From a checkpoint of a small image classifier: batches of 128.
Rows from block 2 of a small image classifier, named by matrix and row number. Rows with one number belong to one neuron. Each number is 128 + 32 x the weight over its row's rms, rounded and kept within 0 to 255. All counts start at 0.
After each neuron's rows are labels from the 100 images, of 14976, where the neuron reaches its highest value: "strongest on" is what is common among them. Only what is clearly more common there than usual is listed. The data: drawn human figures in many poses. In brackets: how many of the 100.
# fc1: MLP up (model.blocks.2.mlp.fc1.weight, 2304x384), inputs 96-191
# fc2: MLP down (model.blocks.2.mlp.fc2.weight, 384x2304, transposed), outputs 96-191

fc1.507 [ 32 197 157 130 153 139 135 140  92 127 154  64 119 120 149 153 138 118 146 174 126 142 113  72 101  82 117 195 120 111 148 162 116 137  80 175 137 121 167  90  79 109 168 146 168 102  98 156 104 148 200  97 100 108 127  98 140 151 107 163 187  58  93 111  93 130 106 155 160 115  79 120 108 156 193 103 105 119 137 136  90 150  99  94 129 150 157  82 108  80  74 191  92 183 137  55]
fc2.507 [103 165 138  99 139 146 108 176 101 118  38 129 111 109  81 124 156 121 103  56 129 103 108 160  86 189  71 115 138 209 120  89 142 127  63 139  96 156 163  76 184 146 132 110 111 183  74 136 161 120 130 159 110 101 148 102 113 100 107 113 148 104 103 157 150 200  73 124  69 135 154 139 150 136 163 125 147 118 152 142 161 148 184 149  91 111 121 126 150 140  73 134 136 128 125 112]
strongest on: green top (35)

fc1.1 [111  95 139 134 154  79 122 156 151 136 142 125 102 151 125  69 139  93 124 109 135 108 176 109 114 115 108 139 131 131 113 135 149  80 128 101 146 116  97  96 121 155 103 145 153  85 126 130 149 159 158 128 111 152 106  48 178 144 158 104 120 148 146 200  93 137 110 134 127 196 168 123 140 150 136 149 152  70 173 160 107 181 136 143 184  98 133 133 164 114 152  86 106  53 131 113]
fc2.1 [126 139 118 164 143  81  89 149 142 156 103 125  45 166 116 160 146 115 136 112 184 172 110 175 141 108 183 150 141 113 146 148 150 123 170 141 123 141 138  72 178 131 114  85 146 168 111 124  89 103 175 102 118 140  73 110 113 105 143 153 107 139  96 141 107 169 154 166 116 175 175 125 159 125 130 104  51 150 107 101 131 129 111 136 177 119 149 116 137 113  96 105 184 186 179  95]
strongest on: white trousers (30)

fc1.294 [152 167 125  98 142  68 109 145 167  92 144  98 117 131  65 123  69 106 141 130 159 122 138 145 180 114 150  72 133 120 115 110 133  85 131  84  65 115 132 123 142 184 182 153 112 178 129 100 122 105 112 152 127 116  86 185 136 167 159 152 173 126  80  98 107  54  50 138 113  98  86 131  55 143 115 161 160 153 122 150 163  95 168 169 128 105 129 102 113 104  99 119 146 127 158  56]
fc2.294 [ 96 104 170 131 125 103 128 174  98 108 149 114  75 128 170 135 166 142 145  33  58 141 144 107 142 132 170 128 135 105 115 129 155 133 101  77 110 165 107 167 136  88 149 124 101 192  65 146 114  90 136 189 145  81 113 124 137 213 101 102 132 190 152 109 160 140  72 154  87 128 136 168 128 185 117 100 114 174  78 166 139  86 154 144 117  78  94 115  97  68 176  79 116 187 125 158]
strongest on: teal top (84)

fc1.696 [122 142  84 105 114 149 127 175 145 113 158 126  99 115 121 153 149  91 113 178 162 101 101 110 142 113 109 140 114 134 194 136  94 162 148 169 131 109  91 116  90 147  86 123  92 138 103  86 179 192 134 141 177  95 112 115 134 174 195 154 126 166 114 160 108 152 174 132 123 143  54 216  88 150 116 160 147 165 122 192 104 145 104  94 188 118 198 100  84 128 118 142 142 158 147 152]
fc2.696 [ 52 111 138 108 157 181 111  99 118 154 141 111 118 149 107  74  80  88 113  91 126  92 152 117 128 143 135  93 147 104  94 114 126 137 155 142 112 104 128 123  69 139 136  99 191  24 118  66 175 127  72 128 101 115 128 192 162  70 112 139 142 167 167 110 122 110 132 154 119  93 139  97 120 140 153  74 168 156 107 141 170  61  42  94 180 130 161 138 109 162  92 173 141 101 115 103]
strongest on: pink trousers (27); splits (26)

fc1.292 [145 169 148  92 145 134 124 174 104 143 171 188 128 136 147  93 149 109 158 151  82  57 174 116 157 166 142 137 116  97 177  73 155 105  94  71 162 115  90 124 144 123 146 159 148 124 112 110 164 110 115 117 135 122 130  98  95 138  87 132 127 116 116 100 160 124 113 169 119 107 184 133 164 154 131 125 193 126  96 150 153 111  75 127 120 138 117 114 114 171  74 174 124 145 129 124]
fc2.292 [ 91 118 150 142 122 170 190 145 213  94 110 155 136 134 155 164  63 139 145 159 165 127  77 103 105  78 154  88 139 133 105  95 167 122 101 173 139 173 129 156  92  64 125 133 129 130 143 124 106 144 122 117 177  73  54 129 165 137 153  59  82 132  68 128 120  82 147  98 168 173 118 125 154 187  81 113 108 156 112 180 104 148 151 191 131 140 123  88 126 116 105 204  69 167 180 169]
strongest on: pink trousers (71)

fc1.319 [139  96 130  97 133  72 125  83 111  95 167 151 100 146 131 135 150 146 118 133 126 112 150  95 105 150  26  65  90 106 107  84 168  86 168 120  83 163 123 163  66 151  76 172 126  91 130 132 110 143 126  90 132 134 133 147 135 119 143  84 139 102 145 115 162 101 131 169 106 132 113 201  93 160 168  73  89 161 197 138 142 142 117  45 155 188 125 165 116 135 186 103  86 104 119 132]
fc2.319 [165 111 133 107 114 118 198 141 121 119 130 105 138  99 115 147  77 107 118 134  83 129 160 155 167 129 136 119 147 222 104 102  95 175  99 170 130 138 117 178 101 165  80 140 150  82  87 171 147  77 115  81 176 155 134 102 126  73 157 102 145 148 139 111 134  90 112  87 166 122 145 111 184 158 103 122 166 155 117 100 148 127 153 155 226 103 132 104  83 117 123 113 107 101  82 145]
strongest on: red trousers (40)

fc1.744 [ 95 134 156  67 107 126 139 117 109 161 149 175 105 122 124 122  76 143  83 159 145 169 116 121 124 124 160 123 132  72 110 111  92 154 113 177 151 118 126 103 127 149  72  92 158 140 115  93 150 156 125  58 119 145 164 118 160  52 147 152 136 132  92 160  93 149 138 137 125 153 125  82  68 141  79 123 150 135 158 136 167 124  84 103 126 145 174 142 142 175 115  90 137 114 148 142]
fc2.744 [166  75 126  98 151 156  80 148  57 117 189 147  90 154 116 138 188  69 102 102 159 102 154 120  68 128 121 103 106  79  66  91 196  78  96 161 165 123  91 121 134  67  91 121  93  90  70 151 132 131 170 124 106 152  82 123 133 126 108 105  83 116 144  54 109  74 166 120 169 179 155 130  95 153  77  78  40 154 148 144 100 157  98  95 140 108  77 157 150  99 125  98 106  88 160 113]
strongest on: white trousers (28)

fc1.6 [162 154 137 143 151 132 205 103 126 142 159 121 156 107 191 122 166 149 102 106  84 145 137 145 112 138 171  94 170 152 110 157 146 110 109 130 183  96 138 150  67 139 104 113 191  99  92 137 141  75 104 123 133 192 147 153 123  92 112 109 127 146 103 155 139  72 116 144 112 159  68 125  82 134 150 107 155  94 119 109  85 134 140 163 131 117 103 101 122 106 133  98 125 109 137 121]
fc2.6 [ 74  96 135 116 116 155 174  69 150  88 161 116 112 149  84 118 124 126 124 124  92  89 100 115 125 122  84 117 121  99 123 134 143 130 115 238  88  97 143 123 214 120  90 116 119 133  92 109 172 175 131 162 127 113 171 131 123 160 165  93 149 125 125 131 101 129 149 132 105 144 148 173 148 124  95 120 113 157 176 222 108 122 147  90  81 123 127  89  90 133 120 150 122 144 163 157]
strongest on: brown trousers (43); black trousers (30)

fc1.137 [163 131 159  89 130  82 170 125 126  90 154 184 129 106 151 136 144 173 153 149  69  44 103  96 187 178 139 133 131 146 148  79 132 148 106  82 129  93  95 133 172 100 109 149 141 142 116 121 210  95 162  58 119 157 132  76 146  90  88 118 112 160  93 160 159  58 134 176 134 106 120 167 102 156  99 185 137 121  96 166 117 143 150 146 173 168 113 144 117 125  98 137 114 141 114 104]
fc2.137 [172 141 110 168 138  86 144 107 126 106 147 141 128  96 176  99 140 149 155 110  86 147 111 151 152 133  97 130 148 135 153 136 145 142 113 118 114 135 170 161 117 138 131 112 145 131 112 142 102 187 126 192 197 104 209 100 103 121 131 129 180  77 114 133 153  86 146  73 173 123 102 108 138 141  70 172 177 122 121 119  86 133 183 180  68  93 148  75  98  94 124 140 104 106 196  85]
strongest on: brown trousers (60)

fc1.388 [111 167  97  78 150 142 163 133 152 153 177 158 139 161 112  96 148 160 166 169 112 126 140  82 114  67  94 137 116 124 213 108 141 143 181 162 127  99 165 120 142 107 163 119  63 131 123 124 162 149 149 113 141  87 167 107 173 150 169 120 121 172 145 159  64 143 153 133 103 172  80 146 124 148  97 147 128 147 173 115 136 162 146 117 172  82 142 103 115 138 123 121 140  91 136  98]
fc2.388 [ 89 178 131 123 140 102 103 127 141  75  90 145 133 151 133 111 144 132 144  99 181  79 169 147 184 187 127 131  76 108 116 174  94  67 165 148 170 141 209  87 152  97 175 101 168 132 153 134  94 143 158  73 103 104  57 154 167 171  97 187 139 164 108 102 172 108 155 142  90 119 101 116  67 109 155  88 101  95 177 113 167 129  89 113 153 131 118  95 119 147  67 145 167 162  89  83]
strongest on: white top (25)

fc1.308 [172  97 107  45 135 156 104 157 104 125 192 120  91 141 106 163 175 215 168 133 155 127 123  72  72 155 134 175  67 148 154 136 214 111 147 145 124  86  79 139  98 115 102 178  92 146 180 108 167 110 132 112 142 130 112  90 136 114 147 100 102 115  99 127 107  63 119 152 136 164 136 172 157 142  83  99 116  85 118 182  79 131 159 100 112 136 146  97 140 133 153  96 136  87 131 100]
fc2.308 [147 112 138 124 139 135 141 168  89 187  85 145 168  87 157  98 103  80  64 117 119 131 105 141 171 159 138 162 126 159 151 120 120  82  71  95  97 179  92 116 147 112 134  80 122 115 199 174 102  80 123  99 120 120 100 146 178 142 131 129 126 107 151 157 118 160 169 126  90 143 132 158 188 122 131 147  90 173 137  88 107 155 174 105 149 150 110 150 154 128 140 109 131 164 133 157]
strongest on: brown trousers (34); yellow trousers (31)

fc1.414 [130 121 129 128 111 132  96  88 141 149 132 152  92  88 144  60  49 120 133 132 152  92 116  94 156 151 152 126  72  93 154 125 144 150 150 109  79 126 144  79  93  94 119 156 116  74 211 133 113 142 133  93 122 175 100 153 110 176 145 169 171 119 123  92 150 139  70 123 103 142  69 118 145 157 109 107 124 134 153 117 127 186 151 175 124  94 162 159 127 157 113 124 149 136 103 129]
fc2.414 [107 118  72 151 146 106 119 150  76 148 147 128 171 108 159 157 111  97 165  78 149  89 141 108 108 142  96 162 153 170 110  78 146  95 106 129 163 163  84 138 123 129 107 147 163  89 101 127 156  96 129 176 138 134 199 138  59  98 137 156 147  93 128 120 137 154 130  87 102 128 149 161 161 149 142 109 185 170 159 138 114  85  93 123  80 123 117 128  83 114 120 151 132 160 153 127]
strongest on: white top (33); white trousers (25)

fc1.536 [118 125 179  88  85 128 139 134 123 117  95 105 107 111 102 111 150 134 146 172 112 142 141 138 158 130 113 124  65 139 109 202 114 177 135 145 146  99 160  73 160 175 131 110 136 152  93  45  76 141 162 120 140 159 198  62 122 122  95 155  54 120 125  72 115  94  98 127 114  83 123 126  91 132  84 147  57 118 151  67  89 176  90 159 102  97 130 134 136 140 165 107 142  98 115 128]
fc2.536 [114 126 152  80 161 102 105 163 112 109 117  69 125  95 118 165 159 138 101 122 173  88 184 140 133 112 134 155 123 119  55 123  84 107 104 137 110 157 170 172 127  88 113 110 182 129 114  69 138 136  98 109 119 104 122 175  86 109  78 121 161 133 175 118 128 112 116 185  64 183 138 138 153 124 105 130 120 139 124 111 124 113 139 130  76 100  94 143 149 112 105 146 129 189 115 167]
strongest on: purple trousers (25)

fc1.399 [ 97 103 103  87 115  68 113  74  95 208 134  89  93 129 130 117 128 107 151 156  80 158  98 108  93 124 123 128 113  36 117 112 146  98 129  97 138 130 169  70 145 136 114 153 182 120 119 142 115 100  88 161 113 124 121 120 113 174 197  95 188  53 131 152  60  59  81 138 160 158 133 104 163 133  77  71 189 140 109 170  96 103 144 160  95 112 119 162 146 136 165  86 104 112 105 124]
fc2.399 [140  99 143  68 156 121 142  80 111 126 117 139 107  97 114 152 110 155 171 138 147  70 156 172 159 151 228 155 113 111 119 109  53 136 150 151 154 152 121 162  88 136 132 149 139 107 140 140 125 128 119  70 145 160  80 141 190  90  83 177 102 206  79  81 161 101 144 140 104 142 154 142  92 138 221  92  96 110  94 101 117 157 121 128 145  82 104 107 113 140 163 132 120 136  82 120]
strongest on: teal trousers (30)

fc1.726 [175 104 157 161 131 148 106 132 159 152 138 129 107 125 165 155 142 141 137 170 185 126  88 140 104 145 185  97 100 174  74  91 120 173 130  77  92 116 104 125 143 165 139 153  82 133  60 170 109 148 124 170 150 151 129  85 162 175 102 143  98  79  86 114 115  87  50 125 106 114 127 175  95 111 189 107  98 120 180 195 113 112 140  82 114  89  67 161 164 161 156 116  89  81 118  78]
fc2.726 [162 223 134 111 141 138 133  99 115  89 160 197 155 156  87 103 128 205 103 169 112 148 168 143 108 119 106 156 105 121  72 144 100 108 134 181 185 125 136 129 112  75 158  93 130 142 163 133 132 115 135 155 140 161 139 156 151 166 121 133 114  99 161  95 172 116 122 133 100 125  51 122 124  79 162 131 168  98 117 153 121 144  94 103 183  98 112 146  80 150 159 175 137  90  40  81]
strongest on: green top (88)

fc1.18 [146 122 110  50 139 126 145 160  58  98 176 218  87  89 124 137 115 179 140 142 107 109 119 109 101 128 137 146 124 137  64 131 148  91 137 175  78 137 140 149 129 120 137 141  72 101 164 138 120 142  99 144 133  67 107 175 126 115 132 159 116 139 142 139 202 186 116 136 159 109 118 103 128 152  79 119 139  99 123 110 161 207 134 130 131 164 141 128 211 165 137 146  91  63  94 107]
fc2.18 [125 149 162 101  65 156 100 201  90  62 153 107 158  83  68 141 135 123  90  97 113 122 177 186 146  75 141 126 121 116  95 129  77 186  44 178 139 174 104 141 131 137 115 144 119 191 106 125 166 187 100 105 140 136 136 120 163  53 154 117 162 148 178 139 130 153  62 196  86 107  81 129  82 158 125  72 132  77  76  88  84 111 129  88 174 137 111 133 134  82  94 140  91 141 139 171]
strongest on: red trousers (48); red top (36); handstand (28)

fc1.169 [119 140 137 121 109 133 118 105  99 149 219 153 140  97 148 145 164 137  76  61 121 105 184 114 107 160 127 138 128 101 107 116  88 148 107 131 122  85 139 141 113 135  66  84 143  65 136 100 153 136  62 137 195  95 177 182 168 122 188  79 137 107 115 108 116  61 135 186  77 133  71 157 113 122  91 131 148 212 129 162  86 146 113 133  71 156 157 150 148  88 167 133 135 138 137 136]
fc2.169 [159  91 108 151  85 133 143 153 114 125 108 133 120 185 168 184 170 104 126 201 126 117  98 100 131 135 135 137 123  53 108 140 137 112 109  97 107 132  90 124 165 112 100 142  99  89 128 181 163  71 123 144 117 137 105 145 105 136 126 146  86 119 119 145 129 112 124 173 127 124 145  96 121 137 175 123 118 155  62 117 125 154  87 155 105 117  92 155  52 128 145  95  53 134 117 116]
strongest on: purple trousers (92)

fc1.293 [ 99  83 118 117 159 161 148 118  65 154 119  87 110 168 177  92 173 150 138 145  99 158 149 179 101 129  93 105 111 130 188 162 148 108 149 102  59 126 131  94 157 161 159 119 110  90  98  86  89 107 148 169  59 151 143 112 108 155 105 114  91 142 164 145  81 139  83  95 118 122  88 107 148 148 121 130 115 134 144  63  66 116 149 144  94 166 144 168 128 147  97 113 103  71 109 133]
fc2.293 [152  85 186 151 136 132 134 141 119 117 182 104 116 111 149 130 123 183 145 117 118 159 107  77  81 145 122 124 126  82 150 185  93 111 134 138  68 102 128 130  69 183 113 150 149 114 120 133 117  99 150 175 102 120 139 112 137 128  82 127  68 166 136  96 159 164  87  92 120 176  87 186 139 184 175 120  52 108 160 164 144 165 135 146 170 139  68 127  87 114 140  85 140 160 166 177]
strongest on: green top (90)

fc1.377 [159 105  93 123  94 136 156 125 105 137 158  92 165 144 127 148  48 170 106 160 133 157 124 186 169 155 151 115  99 102 110 137 123 161 152 142 126 103 116 129 130 161 109 122 165 112 169 131 171  99 182 138 134 103 138 101  79  92 178 173 112 139 173 108  85 129 161  95 118 149 155 141 147 116 158 133 139 168 171 158  61 134 116 109 151  97 110 181 166 110 190 144  95 141 176  99]
fc2.377 [185 170 157 111 133 133 108 129 101 112 163 160 154 137  95  83  86 105 135  83 141 139 196  85 156 118 140  90 101 124 160 161 124 137 187 138 146  67 155 162  92 115 102 190 193 118 144 114 112  88 115 121  97 174  86 172 113 126  96 103 102 122 125  97 140 124 115 115 115  87 126 107 151 189 149 116 124 168 179 109 166 171 144 153 215 116 110 102 144 131 106 124  87  77 100 122]
strongest on: brown trousers (25)

fc1.723 [152 135 116  62 110 160 163 100 123 149 175 140 134 115 142 102 130 128 137 127 162 147 143  68 101 100 113 109  90 143 143  68 117 133 174 105 152 109  85 138  86 174 149 170 131 122  88  93 133 143 133 159 160 160 184  96 172 143 130 138 141 104 142 160 135 107 145 149  74 110 122 128 162  94 130 155 181 157 166 141  98 133 121 117 149 116 121 116 140 145 101 136 137  91 136 129]
fc2.723 [147 134  79 152 120 141 143 124  98 126 121 145 169 130 130 154 135 155 108  85 164 148 192 114 160 138  97 149  95 180  97 177  96 138 161 125 145  91 136 134 117 166 151 126 197 116 206 142 110  95 177 108 113 142 100 117 152 125 150 149 129  75 117 130 116  98 154 143 111  93  91 142 164  91 143 160 181  94 124  83 103 107 155 147 158 145 121 104 147 155 108 136 146 179  88  84]
strongest on: brown trousers (61); brown top (35)

fc1.657 [ 91 103 177  70 142  86 108 111  80 180 129 109 103 117 156  97 126 164 104 129 127 150 141 104 117 110 104 123  82 120 138 120 120 188 137  62 120  67 146 126 129 161 122 121 158 138 129 165 155 132 124  74 153 152 179 130 125 107 140 147 183 118  99 140  83 113 137 121 183 153  99 123 128 156  59 160 162  60 161 109  95 110 129 145 148  82 132 122 127 124 175  83  83 149 140 132]
fc2.657 [149  85 124 145  76 168 165 154 126 108 100 138  96 134  96 185 123 105 134 106 114  83 145 155  99 113 139  94 108  55 143 176 147 100 169 196 113 166 125  75  76 131  69  91 161 105 174 143 132 138  98 150 108 113 106 186 107 109 168 139  77 140 117 118 161 114 217 169 110 114 133  76 131 152 154 105 108 172 143 119 131 154 166 114 141 107  95 144 162 113 129 127 155 130 128 120]
strongest on: white trousers (59)

fc1.491 [ 91  97  95 160 120 160 152 118 150 153 150 136 108  55 179 161  98 127 123  94 138 166 115 103 115 120 128 142 100 182 118  96 103 150 109 123 115 141 104 137 135 124  99 104 102  84 105 113 103 153 152 147 139 101 146 147 136 111 199 132 170 151 175 168  98 140 145 131 111 181  82 151  90 121 134 178 160 145 127 172  98 153 152 127 127 151 185 133 124 146 117 127 142 150 192 157]
fc2.491 [143 123 123 127 129 129 134 125  68 121  94 119 116 183 133 196 155  21 109 115 131  93 136  96 141 107 129 128  81 156 149 100 122 125 108 121 117 151 126 168  75 166 117 112  95  77  74 102 137 186 118  86 147  64 112 123  97  75 103  99 130 144 151 147 103 115 152 136 187 167 121  32  85 158  93  97 145 155  94 125 121  91 116 168 131 128 188  88 128 197 139 183 102 162 125 163]
strongest on: pink trousers (37)

fc1.21 [116  89 125 117  61 141 107 138 148 104 165 119 132 150 125 116 145 158 140 132 135 102 138  95 160 163 166  77 126 129 192 219  73 143 166 127 108 110 135 144 160 202  83 155 162 123 134 124  95 203 146 135 125  76 148 127 137 165 118 185  78 191  91 106 139 135 139 138 109 160 100 151 147 116 135 123 136 108 131 138 142 175 129 100 128  88 124  93 141 111 151 123 162  86 133 109]
fc2.21 [133  99 106 187 118 141 116 183 104 149 134  90  74 179 172 135 124  82  90  91 108 142  79 135 148  69 128 131 125 126 136 110 162 109 106  96  98 137  98 169 156 196  63  99 164 128 137 120 149 138 128  95 129 121 113 113  86 163 166  92 129  92 115 112 127 139 152 147 178 183 217  85 134 172  47 112 132 138 141 129  89  97 130 155 120 114 148 128 148 103 134 128  76 140 141 106]
strongest on: teal top (31); teal trousers (30)

fc1.485 [ 29 147 140 115  92  85 121 114 130 190 162  99 125 103  96  77 129 119  87 172 173 163 205 150 109  92 113  78 130 155 129 172 123 166 116  86 166 126 113 137 108 185  95 103 116 147 124 133  44 153 194 168  97 124 135 109 115 162 159 112 142 123 129 119 133 121 147 166 108 123  75 108  87  98 146 103 144  92 153 163 156 112 136  90  94 147 147 108 146 139 145  88 122  93  98 124]
fc2.485 [137 122  99 120  81 148 149 164  99 154 132 123 137 162  99 120 180  93  73 144 127 130 115 120 155  76 147 101 168 112 119 105 118 131  94 151 124 183 101 132 135 154  92 128 133 121  68 139 110 180 159 144 122  60  81 145 115 113 112 105 111 168  88 109 114  64 181 122 109 169 176 143 156 141  75  95 127 130 167 128 126 127 110 101 181 114 154 115 140 119 122 114 108 107 188 160]
strongest on: green top (43); green trousers (30)

fc1.460 [158 116 166 167 135 135 199 143 147 112 120 139 182 183 145 129 138  87 185 122 151 141  97 117 139 141 120 121 128 143  82 185  95 103 122 135 106 159 120 154 115 164 107  94 138 158 140  88 143 148 159 170  92 101 178  97 154 166 155 165 131  97 147 165 151  63 124 119  94 149  94 130 124  86 123 136 134 169 135 104  76 158 112 148 124 130 152 158 130 123 141 109 129 119 150 101]
fc2.460 [122 152 127  74 136 149  85 133 126 117 128 191 128 143  84 175 182 120  97 149 109 135 169  97 178  97 123  95 164 165 148 101  65 116  92 162 141  88 202 139  93 155 180 143 155 117  66  77  90 137 183 162 155 142 152 219 172 159 154 167 141 152 137 115  95 129  97 136 152 145 130 126 144 110  84 152 104  99 120 101 140  91  53  98 136 149 158 106 101 117 140  88 125 155 111 177]
strongest on: purple trousers (33)

fc1.749 [ 90 148 161 115 156 176 155 101 141 146 176 183 159 119  99  84 141 118  87  56  75 152  94 111 176 128 130  65 147 151 117  98 185 125 145  92 152 154 138 103 139 129 107 126 155 105 127  75 114 127 172 131 148  86 144 135  99 124 180  91  90 154 119 183 181 167 113 158  98 140 124 169 171 114 187 119 217 184 168  93 125 169 141 122 172 153  89  65  93 140  99 194  91 108 148 113]
fc2.749 [109  52 140 159  86  83 158 113 167 199 159 130 122 108 135  92 183 213 111 163 142 127  48 111  88 151 106 159  88 186 134  78 111 129 143 112 134 164  65 170 127 139 119  91 129 133 116  89 129 207 144 147 163 101  88 139 140 152 166  64 137 109 157 139  99  99  93 138 118 133  79  75 167 131 129 133 113 120  75 119 173  91 122  87 146 157  80 144  71  85 125 163  51 105  71 119]
strongest on: red trousers (75)

fc1.81 [145 143 164 108 120 130 117 122  90 104  96 123 143  82 107  67 164 118 141 148 144 112 146 143 139 113 134 163 169  44  92 113 161 121  94  67 119 134  53  88 105 184 101 171 105 128 150  73 138 105 169  89 108 131 134 167 148 110 152 147 155 124 126 101 234 121  95 154 105 166 111 139 161 120 156 124 128 105 129 109 149 110  81  90 120  99 130 129 194 155 163 158 139 121 145  79]
fc2.81 [155  59 125 145 111 152 123 137 149  58 183 154 108  65  97 134 135  80 113  81 126 141 148 156 176 110 174 100 129  70 104 117 146  70 141 107 136 152  91 106 204 135  25 128 179 158 167 148  72  84 114 130 102  50 149  76 114 144 140 157 114 117  99 107  68 131 135  75 176 159 107 139 158 190 127 230 151 130 158 126 121 117 149 175 154 106  73 147 172  87  92 180 105 155 125 129]
strongest on: pink trousers (39); pink top (33); handstand (25)

fc1.378 [107  50 199  47  72 151 120  90  90 118 167  92  49 116 118 130 179 102 122 152 146 136  95 104  95 142 126  94  82 135 169 108  93 158 116 155 126  86 165 138 177 149  82 122 132  83 161  95 173 111 142 103 142 176 156 178 125 155 188 120 120 132 113  90 109 133 142 123 111 140 138 170 118 132 104 146  84 165 187 150  93  85 114  79 127 127 157 166 185 106 160  62 100 119  93 139]
fc2.378 [ 75 112  73 139 126 165 209 104 152 127 154 109 117  98 124 100 117 126  68  64 134 135  97 129 128 148 133 116 147 178 122 153 124 117 112 167 135 155 153 173  81 117  96 109 185 102 120 118 142 119 162 142 145 109 152 141 151 154 103  76 157 100 154 133 125 172 108 176 168 109  90 186 169 140 105 129 127 197 110 139 119 150 100 111 106 141 121  99  14  60  61 137 116 160 133 120]
strongest on: purple trousers (43)

fc1.603 [108 148 143 119 108 104 102 120 145 131 124 104 149  92 122  41 169 137  81 171 177 182  96  95 131  89 108 124 177 172  90 151 118 148 167 132 107 146 131 117 104 163 132 129 132 173 101 172  94 176 171 149 140 102 155  53 156 107 167 104 105 107 148 113  93 128 108  95 122 139  91 143  97 106 191 160 159  67 148 143 132 118 149 104 139 130 183 158 161 154  81  94 107 114 154  89]
fc2.603 [113 148  91  78 183 117 115 170  90 140 150 114 117 131 166 201 168  93 131 150 178  95 160 139 147 119 148  90 154 188  74 134 143  90 129  78 150 152 112 121 174 146 139  67  96  69  98 173 120 192 139 168 122 131 102 167 114 159 133 106 136 151  97 133  93 146 154 117 186 147  89 156  89  98 174 134 104  85  81 203 148 186 152 198 173 157  91 216 140 123 114 103 124 136  84 135]
strongest on: green top (64); grey top (34)

fc1.600 [145 137 116 117 130 106  63  92  81 159 181 163 107 142 136 132 103 183 136 105 124 134  92  76 109 187 134  96 112 114 180 167 113  92 183  78 179 145 127 102 122 127 123 150 104  74 116  73  77 148 147 161 128 135 115 136  88 136 143 127 140 145  82  92 155 139  90 105 136  95  88 160  97 112 139 149  89 140  64 103  88  67 119 130  99 137 139  75 124 126  82 145 119  80 124 150]
fc2.600 [139 121 123  63 140 161 161 181 127 154 114 165 100 108 171 110 111  65 111 112 102  95  98 134 125 117 143 108 127 119 136 136 148  85 146 169 125 165 166 117 137 146 123 111 135 165  87 119 162 108 172 164 122 159  69 146 105 176 120 137 135 164  84 114 141 112  81 129 110 187  77 157 129  80 103 105 108 173 151  97 172 126 112 125  66  96 119 178  84 129 131  93  98 141 164 155]
strongest on: white top (29)

fc1.602 [ 44 162 175 105 173 119 104 108 112 103 172  99 136 103  91 113  93 177 106  88 175 165 116  71 130 122 150  98 104 151 110 141  95 183 169 140 144 135 147 156 109 167 144 151 174 140 135 103 120 115  67 149 153 144 145 162  77 119 122 176 107 135  69  79 155 154 135 144 106  99  74  88 165 176 197 138 122 126 151 119 178 115  63 117 129 123 204 125 135 174  81 169 181 100 106 108]
fc2.602 [127  80 127 150 164 146 161 177 107 113 142  53 156  96 152 113  88 116 134 133 180 122 118 113 152 119 136 132  86 172  73 176 135 130 137 143 152  99 108 153 138 168 117 122 172 153 212 141  91 137 107 109 125 102 124  89 173 146 148 135 159 128 119 135 118 138 141  67 123 123 124 200 208 144 140 152 161 143 128 141 109 118 152 163 121 140 112 117 219 159  60 175 138 182 142 102]
strongest on: pink trousers (57); pink top (54)

fc1.167 [104 111 182 113  99  93 131 101 113 118 182  94 187 134 115 139 121 121 126 108  68 134  79 137 154 137 160 149 178 112 117 127 159  96 179  49 129 169 111  98 100 104  93 137 118 160 137 156 122 187  87  87 133 184 135  94 140 146 169 154 130 205  88  97 165 124  43 174  95 122 163 157 153  89 125 112 141  97 143 132 101 142 180 100 187  75 107 152 132 127 143 126  90 104  65 145]
fc2.167 [120 117 107 139 140 119 142  98 152 135 173  72 157 118 121 134 107  89  80 139 183  84 115 148 121 145 125 119 145 144 106 127 105 101 165 117  71  80 116 130 146 152 107 124 125  68  78 198  98 124 144 136 141 127 144 192  77 147  76  95 103  91 135 161  67 112  86 142  83 164 151 158 147 121 177 143 106 133 130 129 165 153 121 182 104  71  95  51 188  78 138 128 172 124 113 111]
strongest on: teal trousers (34)

fc1.630 [ 89 193 177 146 154 126 114 116 132 107 167 142 134 151  71 105 133 147  93 186 134 148 159 149 146  86 101  83 115 129 140 153 155 145  87 146 116 155 141 120 103 167 123  99 164 161 149  95  99 127 181 108 183 131 168 127 172 209 133  83 104 152 173 192 124 109 170 137 154 135  86 146  95 132  81  72 163  97 214 150 116 153  89  70  65 102  77 156 174  97 144  63 102  57  71  71]
fc2.630 [193 103 192 121 136 151 139 104 110 114 145 112 136 122 100 151 118  94  89 158  85 120  93 146 115 100 158 178 162 118 115  77 120  99 125  82 127 113  73 104 125 139 101 154  93 156 154 116 109  85 101 162 101 179  52 151 119 146 132 111  89 102 142 121 131 106 134  85 148 157 121 137 167 136 135 132 201  83 102 132 109 123  96 111 140 145 130 174 112 160 196 170 158  95 135 101]
strongest on: green top (78); green trousers (31)